Weights of a small segmentation model.
Model: 14.2M parameters, activation silu, moe top_k, num experts 16, patch size [4, 4], layers 6.
Training: soap at rate 0.0021, 8800 steps, batches of 512.
Rows from block 2, named by matrix and row number. Rows with one number belong to one attention dimension. Each number is 128 + 32 x the weight over its row's rms, rounded and kept within 0 to 255. All counts start at 0. Numbers have three digits each. After the name is the row's rms in percent of the matrix's.
# q: attention query, key and value (stacked) (model.blocks.2.attn.qkv.weight, 768x256, the q third), inputs 64-127
# k: attention query, key and value (stacked) (model.blocks.2.attn.qkv.weight, 768x256, the k third), inputs 64-127
q.133 105:157169113132113094083125090147120141153111147173139130148089139093102168115085083148086075092150149116102089114080066159093120084111120069143092094132129149106154160082121152105070196073170176
q.134 141:137158089134134088112136088166151141144176090157154129173131098082146125111079092193069093153127099104102107123106075110100092122102056071149098164098124094148149160109121163113119173098151140
q.135 121:113079138135148125134084141087127110113106163122073135128183148153083087186122119136178165113162151139126157129149167201174139148180153128112148124129150139065069080150176116176111098127096083
q.136 095:154100110093140135118098104062119164128088148150107183113146106109116085131154105153111159069149098179113124125137126160167147128090244171081123137159126125166143137129150103168143064104148088
q.137 138:177163092160093085105137098159178107131163120175165114166105105116168191096136127155116111170086091107102090103092118068117113127117064109127077160094092112157144150085090170074094118110177153
q.138 101:059133193093129124187130152090121112148138111051143083141105082176096091150139123118123131150140132100152096106104162097180154132186239175089130104129148128066143080162118116167182113140091124
q.139 083:176113141074165152162061111110138144099103154097085127083160126127075098148141142132141102152150125155122154146128156158121190152135158089069141147121140159155099127166166139150141135114079149
q.140 081:084171154173103156141160164129134120085094103120139139120157131175076143125132146073176127137096160133116086136125072112129102161110073178129182158124126126175120103143098179096118130134108121
q.141 090:107125093122160125103120162122176107146171145162103127109143167129149112159080094215141078126152125171106091126116068099134156092171103081096143103114171136088124139122099112124084197109119133
q.142 077:115133131157149129101137139142153176119158144112150153119114086137107131110086054123160083147174084155172145148143142109096168162138206071110156116137174100098129091127136154101152163132110158
q.143 099:116150112147063093109146116084151133174118105100138070159102055139091158123125115133086157134154066059078115084129128116141121145116121155167108128084119097146138123114093113164103158103096176
q.144 092:127131126102099140142152118183102133132128131167179137144163179180136126131164148120123136127137142132151137166128113135131099131116102097074145094172151111134180141119145138079108162165165147
q.145 103:176106127084162120142106151105090134098120158145061151145136149162117091165081068136156128066214164158131182159127178190155141092185207165109148085160117164080117124173170085103105152131127091
q.146 080:151085168120116116076172142139171191113149175107175155139164149101140102114094162116094107084156149152098155162093078153119151098144155094161110090111100134157105123182106170168166155109136092
q.147 128:160128092121080115117146075171164101130126112146126112143095132118168190090075153165080089173082120083099116103113084121119085105082043085165118164138100074199140164089075168092062156125145142
q.148 083:166148106077157103177113106134117162096153116107129198094149134142066132179166162149113190089121162115150195115160156142120157180146208146137106104125169094156112152102150087126185091158144108
q.149 087:119146110127123101133083075189167088154167142155136122091121102157131109146193194151133109115050146155120154124122111117049143107160066131160146132117116066150193114111072139127104155164121129
q.150 104:199172107159152080124156087152149144169114111172156131168113143151117092130062116176117092146124117097116086133058106089100141125087066093169100105120106093113145132119125168155117107111151159
q.151 131:174124126170112123112156095127157161177150109134164101151093088099132154086091103150127102144125090119110076068120113089135093118059071087178138139104108107126138155093110163112102152125137159
q.152 079:127076142109151106119124174095135187173117142152134172149142125181133098162137157115147151118157172127123102144113129151145107084130074155179158120132143128092087108143191091159147126110124095
q.153 096:202147126162173130149122136079142149121089124107096136112109168125124118122089080124162081093154105191161091156154069096151142118132170153132130133081182125106075126107130145125092080092083114
q.154 110:097117125141080080132165147147144135163164120122154095143095090102144135075152071198053109153142117095093095078097080102115136108091022089099085140106125128138140145126077146138105165103162135
q.155 090:183176124088059112140122144094109094066172120132169079158102100098126087097118102118110156147132145141148106122127134108179125147081086133102173073104159127096174115175117084144173064087162089
q.156 099:184144175144155126180139127168072174101112152101053181093136155156151112163106211054190159079171175131167143161155146202120158153111242137168114129132175184080107092168130104169130125166104089
q.157 113:115078130114136113095109115103132109109072148117091138104188138155168140145140170120129163108161150179160160147169186192199166159163182120114138095169173146103080095150132100143114116128120124
q.158 092:137119172123103140158077166065077119114119132107082142121160126144095104122178177140150139127159173133126129177136114121171143153151255138138203117183117139104120124192116083178166073120117131
q.159 081:100148145127157092105097145106095082131150125105156112149079164166127164110161104134133171143071083167133144144174066066102173135087074078092112126126137130105158154082105139184134156079119095
q.160 074:162143111117161132151153084081082166115067171150111140094180087167143126183139255171158139154086114099073071127155065108145174091174111211127119151122148170089110115160156120114128096105105121
q.161 085:189149152106160106136082141107109129140130117152143137126120174115131085118121166200133099136131173151112166118113133107099151133106167131095120103132193144080130124146138129127114179100117116
q.162 087:131138174145137080156133154053128122105168159123106101144139100119096098088161079088075137144124128120145098083101066123138138124125067100162087126105095066137117163063115119136138123122110157
q.163 094:038139144097113151145134152074119102104095130076093140100158142128055118132172098098099180083120139116153138117170140182139143159185180130154149064116124131112117082170156098126166152153139091
q.164 085:234185064157100168145162091134140177190166125103084142130150150107125139111115161134146085137097147078148122099094117115084124099129073152129102120094130090143164078100151115123121104106151175
q.165 103:111122103170059086117127108195142089186159087127136073160103102093177193136084084138122121167083126123098094124128127145130112146084152116132122163116095080170178086082082111086080166149125130
q.166 107:096138110168150137133115091095183118172138147119120095157085086085148114138073071174074076141140104143138064103122081134091132123079122094174123160069146091119084153128150167090098177133137130
q.167 086:088084107097144092169161142158149071149151170145105130112098118077098168117090150159124163173119131144152080106101112123108139141132023112139082161149101112087096106117147157103119094094162176
q.168 092:150111163096161123120093126077096112147095147106067117132100145166085106168160176122124171115149127154160152114112122163158120102115196108129121143162118165079063066144143093178165085099138144
q.169 084:152104104154173117164090106118166100141109135079170140141184127143112109164137116201094092099135153161110074077130110122101116131111130156107171176096118133060087117105117158125080166135162085
q.170 080:145146081149133121095120109208175095137143134150101150119125141165175114142082223086154096128143191132166163152125104153165114115101139103141171166150152141172136143145188093098117188153124160
q.171 091:103110086179146143149148096199120169151157155161122100170104111142103161162108157098165097124116087069174142156164094163123122111091176152137140158150148153128122103081115141079132165136101135
q.172 108:045087135109146122192064147100127107056114154079127105095165155142118113142189138131100128104131199115153158103135096115137131167160067161073151102187141132076120113135120104153144087160145131
q.173 079:082148086092124139119163141091140152156163123157110151100112086148160167161163186090130178160132140161178149082130158199156119108174186221173188195147152092142148146119116098128164080168124147
q.174 082:219162082114153074102117078144100152176107113131123099166107139155139152079076130197123080094147149125148105126061080098143160123127112131099093116114131104154171160094139155163127128129112174
q.175 104:124114105100143144128106108087122162157095128130120124160137116106096125132146148145144105160083124099133101088082088102094112138136096135122157123071161089095152152136080131146161102146139122
q.176 085:065152163158129102102078129085135143098110176099078160157150147122119072160148109074128139119128117193146153130168105163176176117122156187089174117130185169118084090124117125151155054101083053
q.177 079:121170171133124115160159119154146159099146106164109160179155127122089107161090205142183075092117111116088102168066184172145182101208200119128097079163152095128155160083096121128088176101086127
q.178 105:167131116139172107115137082142141153164118111128144109165111142110182129119088110132094122139108079101131086124132102076072095073131114074175074132075128084138147121079124131116123179096134175
q.179 098:124133118126175103093131141100175162158143143119141152155129137138163089130078094219150059112140128157122080137089095106082144104169142106150076122106172146141127105096160170124078164094095157
q.180 083:139142140076144116126134134157123130141140139102071133099140197159110136099090107157116115079176162180148137171158158153161100118124168066083091126180152124148098093141132154079122128132087137
q.181 105:094133124105086167122099163186117090100119103132164107074132143166100156115184151080152138141170110097098166141176105150165101184049059121120105117163113116156110082101104093097153118126106109
q.182 221:157145091165109091086169105164167119176144121148170103161087102108163162097101060161106103165091104114103111088092075093110104112109027104125113141088095085152141152090111161096089157092171146
q.183 083:072165154145102179144179127126140107084171110082153100083146106183064175131129174157124142147095150090114176150121127110167135179105169136132148118129078134170113093095149141103181113128176143
q.184 083:106171062103141108132188136197161166083167125130151115176117089130157151106151157106112097110149142095138149120158152124150081121104172146101131137137135114179131140084092107071069173144178099
q.185 085:130100131146147133139114119082124070131111155140093120106153111132215059134168096134112118145143117130127081158122069123144129104158017078151129147143154127100098148140119166169154117111133131
q.186 101:186183115146131093136158101173098144110084122196104154149098171103162173094123141134135116147131127132137136175123138141120121108043068135149105145172068115168108171110097171087136066117163109
q.187 127:101132176088121127147113141107127151091129156139097161116145166119135084173157133108189143106198163155118176147174163122187162122150222129117153099139163161091119129178177128123174084157129085
q.188 077:167148128117134116143111143159161102128100162167051112126149153143204087106059113089151091156150117145170097101157106108070126104187143082121089128129123167182186117119097102141129095126104156
q.189 083:053076148090137144171156119115086085064104122089142117135139127155137109103160187134128130097100193177168150104146118149114109186213180130056091149189154097092088096170154076114130101142098118
q.190 103:152179071159111114093164135144169119149136100150164116157109063148193170139132083090120152149039068121098060095104094047087101139159037117099157153119082112146171164098085159149098130097151148
q.191 083:115168152141104113136115162171082138094102141143110145134086113149172101083187155067142119186071145106126154171174203089147085142164158081085107096177163108139118154097102137146113116134125184
q.192 082:113115112097140124158128118122110198174115149115081113123183084102141085140053141128125081133160149102111090138072116145158111121122255120171131174122090157090155144120095181142157097153139148
q.193 070:114119141120154153121075142120153115195085131113172097115070140114144165134126039089121063145058078165143090114166163097173106149110150148110138156079140108109148072068164110105071138103089097
q.194 086:143132180087155105131096146134102086133123153125083157115079124112111171106142165156145122148078094115147129108122171151126152097154013144089120104112151092109128164076116091110097124103177117
q.195 089:086112121064115137092128100101126090115161106118087169139153179121122150134170133121097103174155126159165168116172113142176149104136056093080132104122084125123157128098100096119106169111127105
q.196 090:104126143153188101096147158135177231149113136134120067121149123105099111127093112162112103139172100186146073134104100116089111137127255146122102092074171155127141137117148158124144158141107145
q.197 097:105124098190105153136121165147116147207162167085141145128125116200162089121123131125149163149132138158130122133160136145155089127129142198183112145108128147087114147121111162130125151158109099
q.198 094:171112153104098139113138149131111110127141063101097098113138141183124144156112186139144142115134169094119084172137147109180070149106123182200115110187154164106154124164143080180155159140077157
q.199 084:056117112120139157132123091189138114118096095122072129103139155174121090125178169094135132109146172093144139133127186154131122138129114129092106166147153088122151154094137164087136182158114148
q.200 119:120154144175093117119140145135133186140110144100145124144151088161147133117100158065180118151125114125109095130085126155120099148119249125193181131147128124119163139164157121145125123193124145
q.201 086:119116127102143136116102080106050088099117139141067141152163130111173158157168175172128177110147141090163144121171155089137158168101043169106102115194148108137087096136080134105173084144142082
q.202 099:107109150121077106088134095148161196150152148170117101104109098159062138143132140043161163152168168130087137088125115121150082112191255110145156115086132147123151170157121115126091158109078157
q.203 095:113136108137093137075147125166075183094090159144114126130137175116136170135080107098168097147121109106114151149091117156142119113141175130156097140148115137150134139122110126075123139111124179
q.204 091:089112135161175173175138149094188151152163115084124126150146083128091101163088076115123147111185183138136085080103088155131136151183250144133135166128153166104129138096169131169134194177087135
q.205 115:133142149098156134184066143121122076118110134112097107085115123136129098118159124159101133142121087154146139114106128115161134154156069153147098132135159146090124075137119096201158078101110113
q.206 076:190183096176103126124176115161082130174088105147115093138158116174145116111101226108154147170082114146171099156121167087123092109190095127097159153155099104189124093123096118101171127168087163
q.207 076:128152153116139162097120158177184114121108155116146124121139091100160136157141035085185122077165107181120154121180084092173147147062147169086125106071152178130082107155101142064134076139168122
q.208 080:092141104087138137118140084162106132084111107154158181144176125164106088105123194092192111146113067169117103097128171104045115175140037094082156103125156155121180149144157149080125204153140157
q.209 091:106108119115076145073133098153103204133134115141106179143131158152122101150140163086183101132176103146155126163091122149154108163140208097139128125127082102138168194153109156079137106145139144
q.210 078:146182128116175145098119128167086112135150106099162123118110113131169133168145150143125159157100137140153124128105199105088075162141028121184144098186058093179171096115108149101099128104188080
q.211 092:116130061139132136123136123110176134126171148124072075163125149112110119103074083164137164089089076130121110067103140119154118109117198142115072133121117099145111101115092129133093151076137128
q.212 097:080110159144076145140142124213149108124110164144103130126177175125099179126108174089167141169163168130130130093132083137100111135093061104137141118179128140156119128116160155132144147176091141
q.213 079:152153134086114150080150124119099113141139078124155146141183136151137075145150140193141121073103101099173178086103160093153181129138138104058089157142173159105149094097136140121114143078136139
q.214 101:142155139099161141113101125102197133159158104142106133158167100101082116102148090152080102141118142161089119117111123112093113105134255194163096102089156157113161145122093150148086146107118130
q.215 094:103135134134126129180108136069083059153101108126179106111092092136058082146179126183104160132140131144130105097142158140139127100093188173081124090135124145106127111142142124167140152089121126
q.216 093:129143147111114130106118073136129092112137089147144144147177180104185107168121182131074110121153106152162181184130169146103127109181059115128157129109179118161117149154135089102168107129158130
q.217 096:146139130126131144090105099177166105112140100126120162153165161117147138122082116129158081152144176148117168155126192100147107137165000138165134154121125168177165186150165166103170155145143101
q.218 086:148117158144129129138095146192126072091129118106126187168163105111129138106094178121130100172146156120118153099173118127162172147101012115082140182124162109114165119096124097123087142132151106
q.219 082:112099112171145184145086189081114213143134118104165154072073127132065119155122126119105138096107069155099087143113105078099129118152234143103153162129077102134171124144106155134145064156104136
q.220 095:184121124113107122133103110042111093172168095102116093171080115127086097102147119198104146150065085155146083154172149133122097077168074137094082143108115083104154136086125162111150121084144142
q.221 099:145133155117185139132065121055166057143154156092130094126126086126075080170144073119124118079123112134162141117124102076125124118132133135150087116094180135139112129141118132147075120098194090
q.222 088:140105123151087140148136116161121177152094169173099118113104144110116135091105110088150147176170108097079065114111084113153112107103255116140149121079099132143150168107095147089140173101151178
q.223 120:103127117179107132126130150152124188130108152120130131149136141155130113135124139058162134155181133108120107140147124160169116141152214148176159131117129123147125159121130119096108136181069132
q.224 079:143074130109126139168123153150088154116145166095119133146164095146146151118091134160154107147124118125184141154114070125137121152154052089161164158162139185162119137177118108094137128161164110
q.225 109:175174149105096107107158108180146171168092125125182128129165155122099145157126142087194121108118157132130163143132137183146106122129175128105119167128113145152170113122130106127125125125101125
q.226 089:076123119080111155075140146158123083170146110153131136129162117161103137098102162068149101140135173141091136133146176131097104116137138138100126143124138111159137149153112169097084164111152112
q.227 087:058133135180079180102152134123140103179119118132090087149078170120153169114148121065185162100182152093131077115117140102150128107155152100096117113127125093148092138106110164150131174153090146
q.228 103:177106140093148102165107145068092037125146106158107139113146120125132147158141160181079122114130105148167102107109102101100173096156000149116140096142142119167114103126117101146135136070155106
q.229 102:206101111148124119130141105145132225136160120121121094160126086142052132114076180128167108109129129132085106133093114142116090149089255124145092170083142123145134164112149120127117106098100105
k.133 077:112126089104087136107106076119102094189156119171122117171137098150120136170133123119117154184134109155156112069143118118141164137065155086177137106153092093114119113113126150094098159125154149
k.134 101:110085196152117090149078181092116184139146128102141099107141139147129102161170108098110156121126099165164158134130054138151153136183179138082110114153136151068087098144153149156147082107100088
k.135 087:109145127069177067116096146142123100079132156107093141161183172084105096163125079101110107109148149135119107129099161175186157120142054103108116153161183159191167103091149117139103137119117109
k.136 090:169131106148145098110137153149108142137132150118140133124165157160115131180183183146094050082135081141174171157115157091069135139198063112085125096100193107094136075094172108075170113120147165
k.137 102:126159116191132142134101141076140108156173092136136088064064105205145156079132156169156112151111056105090119141187138102143087162113150107137096176091058108158109169135085180114098147135100132
k.138 097:128120169084163136159077111160074097104132130104122096142132111108137138172113141136140112160144113130111121158087143157129170145105081096105120146114175093130126106151118080153127100149192067
k.139 091:089147125070118109155135117105110149089106136138143180097156111171106134144144135072143169123192175117111161093143095154131163157141132174143181122137174136097134082120173125150140097118136121
k.140 089:081163126192132146180185154165142121165150116124096151118102105151156147112142102120119123115114119135103116100134139120104120160178099127168171172099079132139167141145140162117127148125147165
k.141 128:080101157128141088175084144101150130084116153092113151098130151170096077141176090137139164096166143137111141085120131150163165080181152154109110090169129168074143154109135080166139132086124082
k.142 078:185061103150093147142077135111177155149114135150114144157105128151092166086138151180132110134115125087102127115150110103090157149142137171165108123078134168091183094099077178151119127136047126
k.143 101:111142159075142109182111131129139131146136167131127129134164122182131114149144132109168165112127144158130167123104141186146143097205141145084119121186121142078130117159152073129093120064161067
k.144 092:081148123164148147149141109127122151132115141143169132143088133131162092131075092142101077142145117141100103151182084092151089115101090067126079166150056130160124181134098197111138152141129154
k.145 082:174156099124091040114148074138131135133165173139151153163110166098176149145105163180027122126175166118165130142114114178162108121116101106089145111153160115160177169081134166113117140135168101
k.146 088:134117156090104108143080152103110101097145162138129132097161169182132121175131105118160099085115097118177171110146107105102135105152206156076178083168119198102146144166163101143160118130092114
k.147 088:156136114153151161116169098170149120116164112190142141112086170177131131061126098108142137169088137121156152141203053157148097145117171099126182194080108151094125080124111160093165149136136154
k.148 088:166093120141180126125110097174118103136090147115180195112198151147146133145101071094075136112122116190146134119116114085125152119055104110106058177159204100173100086107173139091151161102155139
k.149 082:124121108150111070098082083166180120110160169104156133099157069117187081078132084186102104180115111101146138107095120122122125144165065092143183137121108158165112150144087111171130181159146143
k.150 139:084114126101132141149107172064130171137102123108138123069133136171103099100160095127159179133144095151138165126113116099152124095156226175106138116148153136091152105154154124197173124102084128
k.151 099:092130106111175127177163170140058131092098153138100175121149153146097122157140112104089124155170199175133138110154131162179144151114160171096095135131119100107136143129172121127086129078119135
k.152 094:109102126174058158116149121122102135121130127127116118095076168174109156049125109105097159151129114091060145105150120119145125146128134176110089166160157130114200183100101160129177159089081183
k.153 095:108112161104156126144085113107068100085105128096143117122145125136087167143173163111079102127184159172136146120178120136122145084155109154113120112166162126100111062147166090124093127089132098
k.154 088:093120091123127128134103118180129083120102107153104155143180137094090118143128104120065129144158182150146197118165100103173120153088142149117128129129101085090133080142145109106132137147196124
k.155 108:105105138074175062150150130091097108101123143091145162094164162129148129145162094069129138123121168182194151130091106103086139082129099131098157152143158137147078094179184115138092085156166074
k.156 093:163153129207076169117105146113127115113139122132112133133120107110142181091111115116067137180075101106126072120191133119073137121068104127117136163084147139131151180127128172111117157188103165
k.157 102:150150082156114138085136127115170118125146107140118103129116092133124130155107163108094071135079079101153135180096101105087123134094089077184137136082140134144173147097145153083126165157143136
k.158 114:138143131116145066092116071136110071122142112123132105131131109097186118128102135149086064097062117111127093180096158075072110101120056093107131117094148090139156171087109155078139128133185143
k.159 100:078086143096152123177083158123084096086130148119079151125161132112143094118152083108129098081153123141130139089154114138155167090177145164086117102128192170127124146140130108156128104110201147
k.160 089:096112156104136130130126113169092083091113143129087167126185190152112131140135162095066130125153163171139114156118142096148154149078126146070135083157112089093155150122160085105110108089117107
k.161 079:117145119065097074193095160116111095074133114100136102156085125146145125138089151125090060144095140162098091084134159171155147096080158073064148073091206129121105137121132139091093142137098110
k.162 089:099077139136147095104119120139124126143124138160121179094157197097125102112127138130102089104190128102127164088154173131111116137091119167137132095134186136129087071096183120110077130100138129
k.163 086:114141145068150146152120118096148077094152154161137181124147104093142140104110103137140125109139179152118129138117118185095168094114129119114072098107102104093110134125120083143109122165218126
k.164 108:180162097092135110093141071142089114094088112141116129173150133054144161125170176160062106129172179130126160098128149163139100139047121146122097091097153074155131140132164111090090114139160134
k.165 133:193131089159131167098186101172130129176111126167162128152135083111170153085117145151147089162114124091100076154178167140074129142080088073170116175085097141154136147103126180096134179133128134
k.166 091:093164145120160136145125133121076119086137124134107113187203157084088172137138124103134088153142151165120156132112163106092165171145117160083080120122130105131150110065134132113093100125228122
k.167 086:066126116185108086177153170150142125121133111157145115143115118128096131093110169096128185156110077096088101110126166101175086137119178126159130141108139091123136104135149183146197128157071121
k.168 091:135191128101133175128142123130114132142114105122114168214150138133103141112169173157132067170159152105110120128104169099127149105109122121129093090142125040155189084073129157084117097167168151
k.169 106:081127130101146119184085165132159165118100113104101134088199119134066124206138118081164148120133132204125137132120171163119142085180181198098146131135188152140108097107122132110161085106133073
k.170 090:190119143172099147091141085156130161162109102186108135129096168121101119082045120129168106137163112139137103093201161171128140140031101114110109145122164131176127164073110160085096183146114122
k.171 143:157164093127120185124148112158119089182163103174140126186100077080144183102102164165110097182130085077110113157154125116093116169076104088159053154113081113141168150087111170109099149164100164
k.172 116:101146161054169110136085113154062145086100174081121154134151127111154106126150097086158150124131140141201175127127118152156136099115105113050158071147128159139123112153170060135134132152196121
k.173 089:116106080130116102127192134137104098150141129141108114139105103109171162150115125101150142156139129112166157115172136107171135100119114101120123137083158058141163159062096107135099097103095121
k.174 096:061115172089104089183136189096138102159095159140085113097108180151090111090149160098126118139130157130102126109109154116141131110172130133095157144166118111121092166178129133148103111113137111
k.175 093:091152109119117144196157134126153152111080117137103150119186157110064145116159133046100135170130139107145136124202175121125162098155120205107177105164138148131158143141139052180114153123108125
k.176 082:106141120133155125107115121151174096118079105115164114122186156101091153082118171141150115137148149104129123130146175088074132116155066107141080125096185067173180123098144084079136145143131173
k.177 077:180177098147098118137145140124110138094182113133129088149094087151099085159096130212124093158154096153153098115138156177111122052097081117179133142147184095109126073159178197153065141153142183
k.178 086:072089092169085118129144111126128107129100134157129147098144123183110166134201135079101178168133128124091157128116106121133134135160182192135080111176198100096127145121074130095087108096064138
k.179 095:093092170139084136167082160113113150112121109120114141109125136167114068125143134119113122130077106169154147132053097102096149144214184165146163089136214112079111100154154164171129148107062136
k.180 084:109120161101121173118154110178167105168175163155122167148073123153150085135118084163147154155146114122099089134172134098090145197180188088123124111123089130103172144100142135079138090113096173
k.181 090:100120108165112141096137091109121155129148149122094149185140120134147146085043092163148141149106176076104088154159085162150128145113121097144098158162055121139076153079097128084142197112135193
k.182 092:121160123142111191108173139107102120128168071131157138119124113109153138132127126155137150152098143079087106088149107072115145144138076123110101181135100123100168146128054143164161152125127133
k.183 088:125171154159180105107098110110139113089119139171075130137187152118140153120143067075175175161170159167167156144159078154149112100088135164077170144105118152100089109145122162147061094097174133
k.184 106:132123102168136169083118071121158118178169093182125096173114119140145131106050137143133097181123097130078139113142145126104137115105077112148068162112086127160116142146099165107113187150126152
k.185 079:113088192145105163148117119117130133166134079129143155093118091101181090115131141120123152154138085158174088106152101086146154091160142172164159096145114193157152080143108111105198096116134153
k.186 117:126160078180077159119175089129180117154161078178147135151100115124162164088117109142118143145125081109110125149155133128091102166068099133190136130116103102177138167115120181116110142149067171
k.187 081:112135200129139122116121155162143092095135091133129088096117120106175160138059178113128180122076141101110120150185093124134123148137150140116156152092074177124108107134135173123110121134108103
k.188 076:155093107139075159156091131136123109156170103137093073096117119127078123154070141156115153183108127118149170112221124096160098126136128159157181183091124108162149101122093174168082098166063160
k.189 077:085073191142168101135107103145105155134148143116079150101147179164107068116173068110171098115158098085118084104152095176155152083149136117082121154177142153140106123156120097130158108142126142
k.190 083:092161117144138063128089114084137121118153168075137078149108152157103148104119113190150099119080144080098151103104089169146080155205119200092143143171092165077168151124084089176130172149086097
k.191 101:115127141154115135114115099140177132148157105138165122137105114137122133078136120168132139129071077134092095132147083103072123156158124112139112133072106130098097113130135122139122160164114122
k.192 075:162132178133120120147112108113110121146075139109150162062073118115118095126139091090132127135163202174137147127163093113107116082052113139084178141111142158148108123195145098121142163092145116
k.193 077:091149105136139102127043147079153103123134099104144175183143137141117094122139086182138151108088160137162156103105146164168168139189099131080181163094117168116118158144078113106069133085069165
k.194 086:093074166086171122116121150121083157070136185134098138165138139123124140123160142152138147110111162127174102102091137176099150113097093071077172097104129113111116182147175101087055176104106149
k.195 109:157104083122141071073103103152112083108109149167135133168124158080103138124092120150135059105094155123177081115153093184107125082086051066150098107138115128153129139089143097080083132100140153
k.196 094:137177110145132119119153112131133092126133106181157111139131121093143122100144168170130141167109094135125151158157145067041146147186168080168095132068128071114119132121094185092141117160132105
k.197 082:081147182091149177089139090176113093115073119097148138143140130124143107193164090122126116109127145117115195180158201155150144165162208103088113079154161123126080095096167188074159087154082087
k.198 088:106137103105081148171124116121073145145176138112112099107121173113187143091115137083159172116116097060110064066183154104175103172123188118159149170112159117098149136093065118144153131123092175
k.199 093:148152120097133142088177077170125098112095161180129131193162156115137197137139162124149138124146146149180107120148137091114164131015042098140139088110092105118150126098142096096127154092173161
k.200 106:175158134130132162116181100164129125118164096150136099127124102145099178079166162130122158135137128172081133123127199119096118130136164106117104156136113083166198082137151120134113132114110140
k.201 084:110094129175137084110115130120117103146130160094102136087084178148109163128091140085088128132111124117126064140167106167108142080051101159116181162076148137094090144067151162154097133154069109
k.202 078:155127135096117099144112158165148150190088089135126146159088109127119130131075143124106141142148179071107101079150125141146173171180146152094089201081153118123087082111122193123118109107091096
k.203 090:069077161150132207183142139100067130079087110058154131078193110138105124172152096068114188122213179155172161123102110119152183156089134181082127097148125141119117144125114120102129098114172127
k.204 080:158097123137162044144138126116108133118114129183093097135141112099159125179124081116130128149177097163125150130122056123120151127015156122085109088098146173080104135149130133080150120073137166
k.205 093:175124124113153098124079176101141192114156171136105157141120155147156098144122148127059113095106103160115107117167133108136087114099207141132185147119095148144112103159136116169109105126075092
k.206 083:098114087120131162148150158150101133159158085111137134136102151135159169092096169107138174126140113146132093125146133147120094164094188122200096135124101100149109122115081129142159101187131099
k.207 083:069143115152110128194142178093087134153166158095052098165091118080167078116073180096126143119077160097153084130084179173217117165148124148108117140100117145127139170135090122116091118095145157
k.208 080:126143145180123117093186095178091132116156153155187106166182097149145128168101134158179079133115122142164102116151090173087117101120095113079143096102116162173171171063135145096169128094167174
k.209 075:114100178165142111109150127147088114128127101173081173109121166113139191169121156156146098163149108135175149133220093159173130148112095136190124110128065148094114125144134148076127184142159094
k.210 078:085155176126170134098151088163128110090147089122098090113153114175109114091088171192063071111157086145120127130121114162154153107181145118169097165096101104088105108121118155118144191126118109
k.211 084:129118113133112082090135137153132061169160158105129130131097127137172119106148167158121068101099139115128093098117142153108101164175083157137088183109175081161139093104085128156155180132122117
k.212 084:179146085098168084150154117167147143169091142157097122159120138131125116127145115130160099161156100105125157133161101142137086108064071081079172098114159173150130137075162108117092154140095190
k.213 090:109130125120155104172077116137111123075078121112153168099119189122143129147125079131161147067157146178152089108129098182126142074159082136069140067078183171078106126132140096129103115071165096
k.214 085:145126102144106093097138111159198136149167145152106122126094151094103114075129093110122082161093116186160159141135191107088097132133166111126176153173140141109154094097158194165159073122103097
k.215 088:097088081099165075160078120079109134098096171087153130121096192087113118140148125102076150099134129100167109099085068143140135117134135079114147128111194176139118149099124162182108124097121106
k.216 093:152147157119170069114095156113101126100147124121099108104084117113112102141136105212101094086122121106133063097087120134183161078117020128116145082092153133127144172087149103136083114085169130
k.217 094:141146148107132143147131085122171088096105161115123145124186130083124124173143107096158106118170111126161133145106119121112165087088062130073156089119075144163138165126116085125086141083230170
k.218 090:135185120083113155110125121115121143095093130167156130170096120079135153149175091092184087108201190171169099097159084139155149119115057114101083106142179123173125151128190087103115167083217138
k.219 079:156119147185090152069143110149163106116111111149149143144096146099164109087179086189083147083125052098093147181119128121078127160075140076162111148069061090166162127127123125156120127153144107
k.220 085:141116088111141145127135156101075129126148106098147166150134114128111160140148121095073118133105148132159085148172112102157149171111095087080151125135128087103116075106096111138130160146115122
k.221 079:147106117151149130143101141169148090128149082151163131171150118130161118075135162138126155111081145141109087160143134131104061136121121134144147118131131125178102171152078095161085099151086113
k.222 094:128107120151113180146131167156171154130117129128119095144140123140079104106136131135168161138168158099067128162157167071101067153132217146103119135156120118139096069131094153126144084121151082
k.223 096:175165121169148191140124073145108109122111109134201133101146117111102141132162100069200112098147104154129168175173098092090167163062117131106058110145057109115146099148115139097137136101111106
k.224 078:091149158083110108156100118147173119121068103140061129153143106135147139090154096160164149126180117155127172095104130158183165093181152098112161084137071144128148152111146091130098113146107119
k.225 091:074117156033177213171152143151130106130122082132124149109174104109123136142172085138142078122210110189177153067143086133137108111167081162082078119144134134082118143080158113152156166128138134
k.226 082:167163101138079114116154110167186069135187124144133105142146150150145162120131173117097097168090124090149129167148090116116140166116104114078153155133115102143109170109134077132091142127172124
k.227 087:157122140184110102126091119070090151141145180128116121168074122089133120163134142084082091158143100070110064125190078162096179123042085131131102136145199145108108114065145105131083106148148156
k.228 087:156069114099166123076078130093103139129108147112106190183122117157142101178118086137069073140160151094183065097124138139111119123038122103167112114086117161083085157116122117143067162143128096
k.229 097:156114125183127159175130166154097159166109084141134102087120122138111131109181175076168188180125118129107193136149136066079116146088163126150112175134126106116137098157127157146117131123134116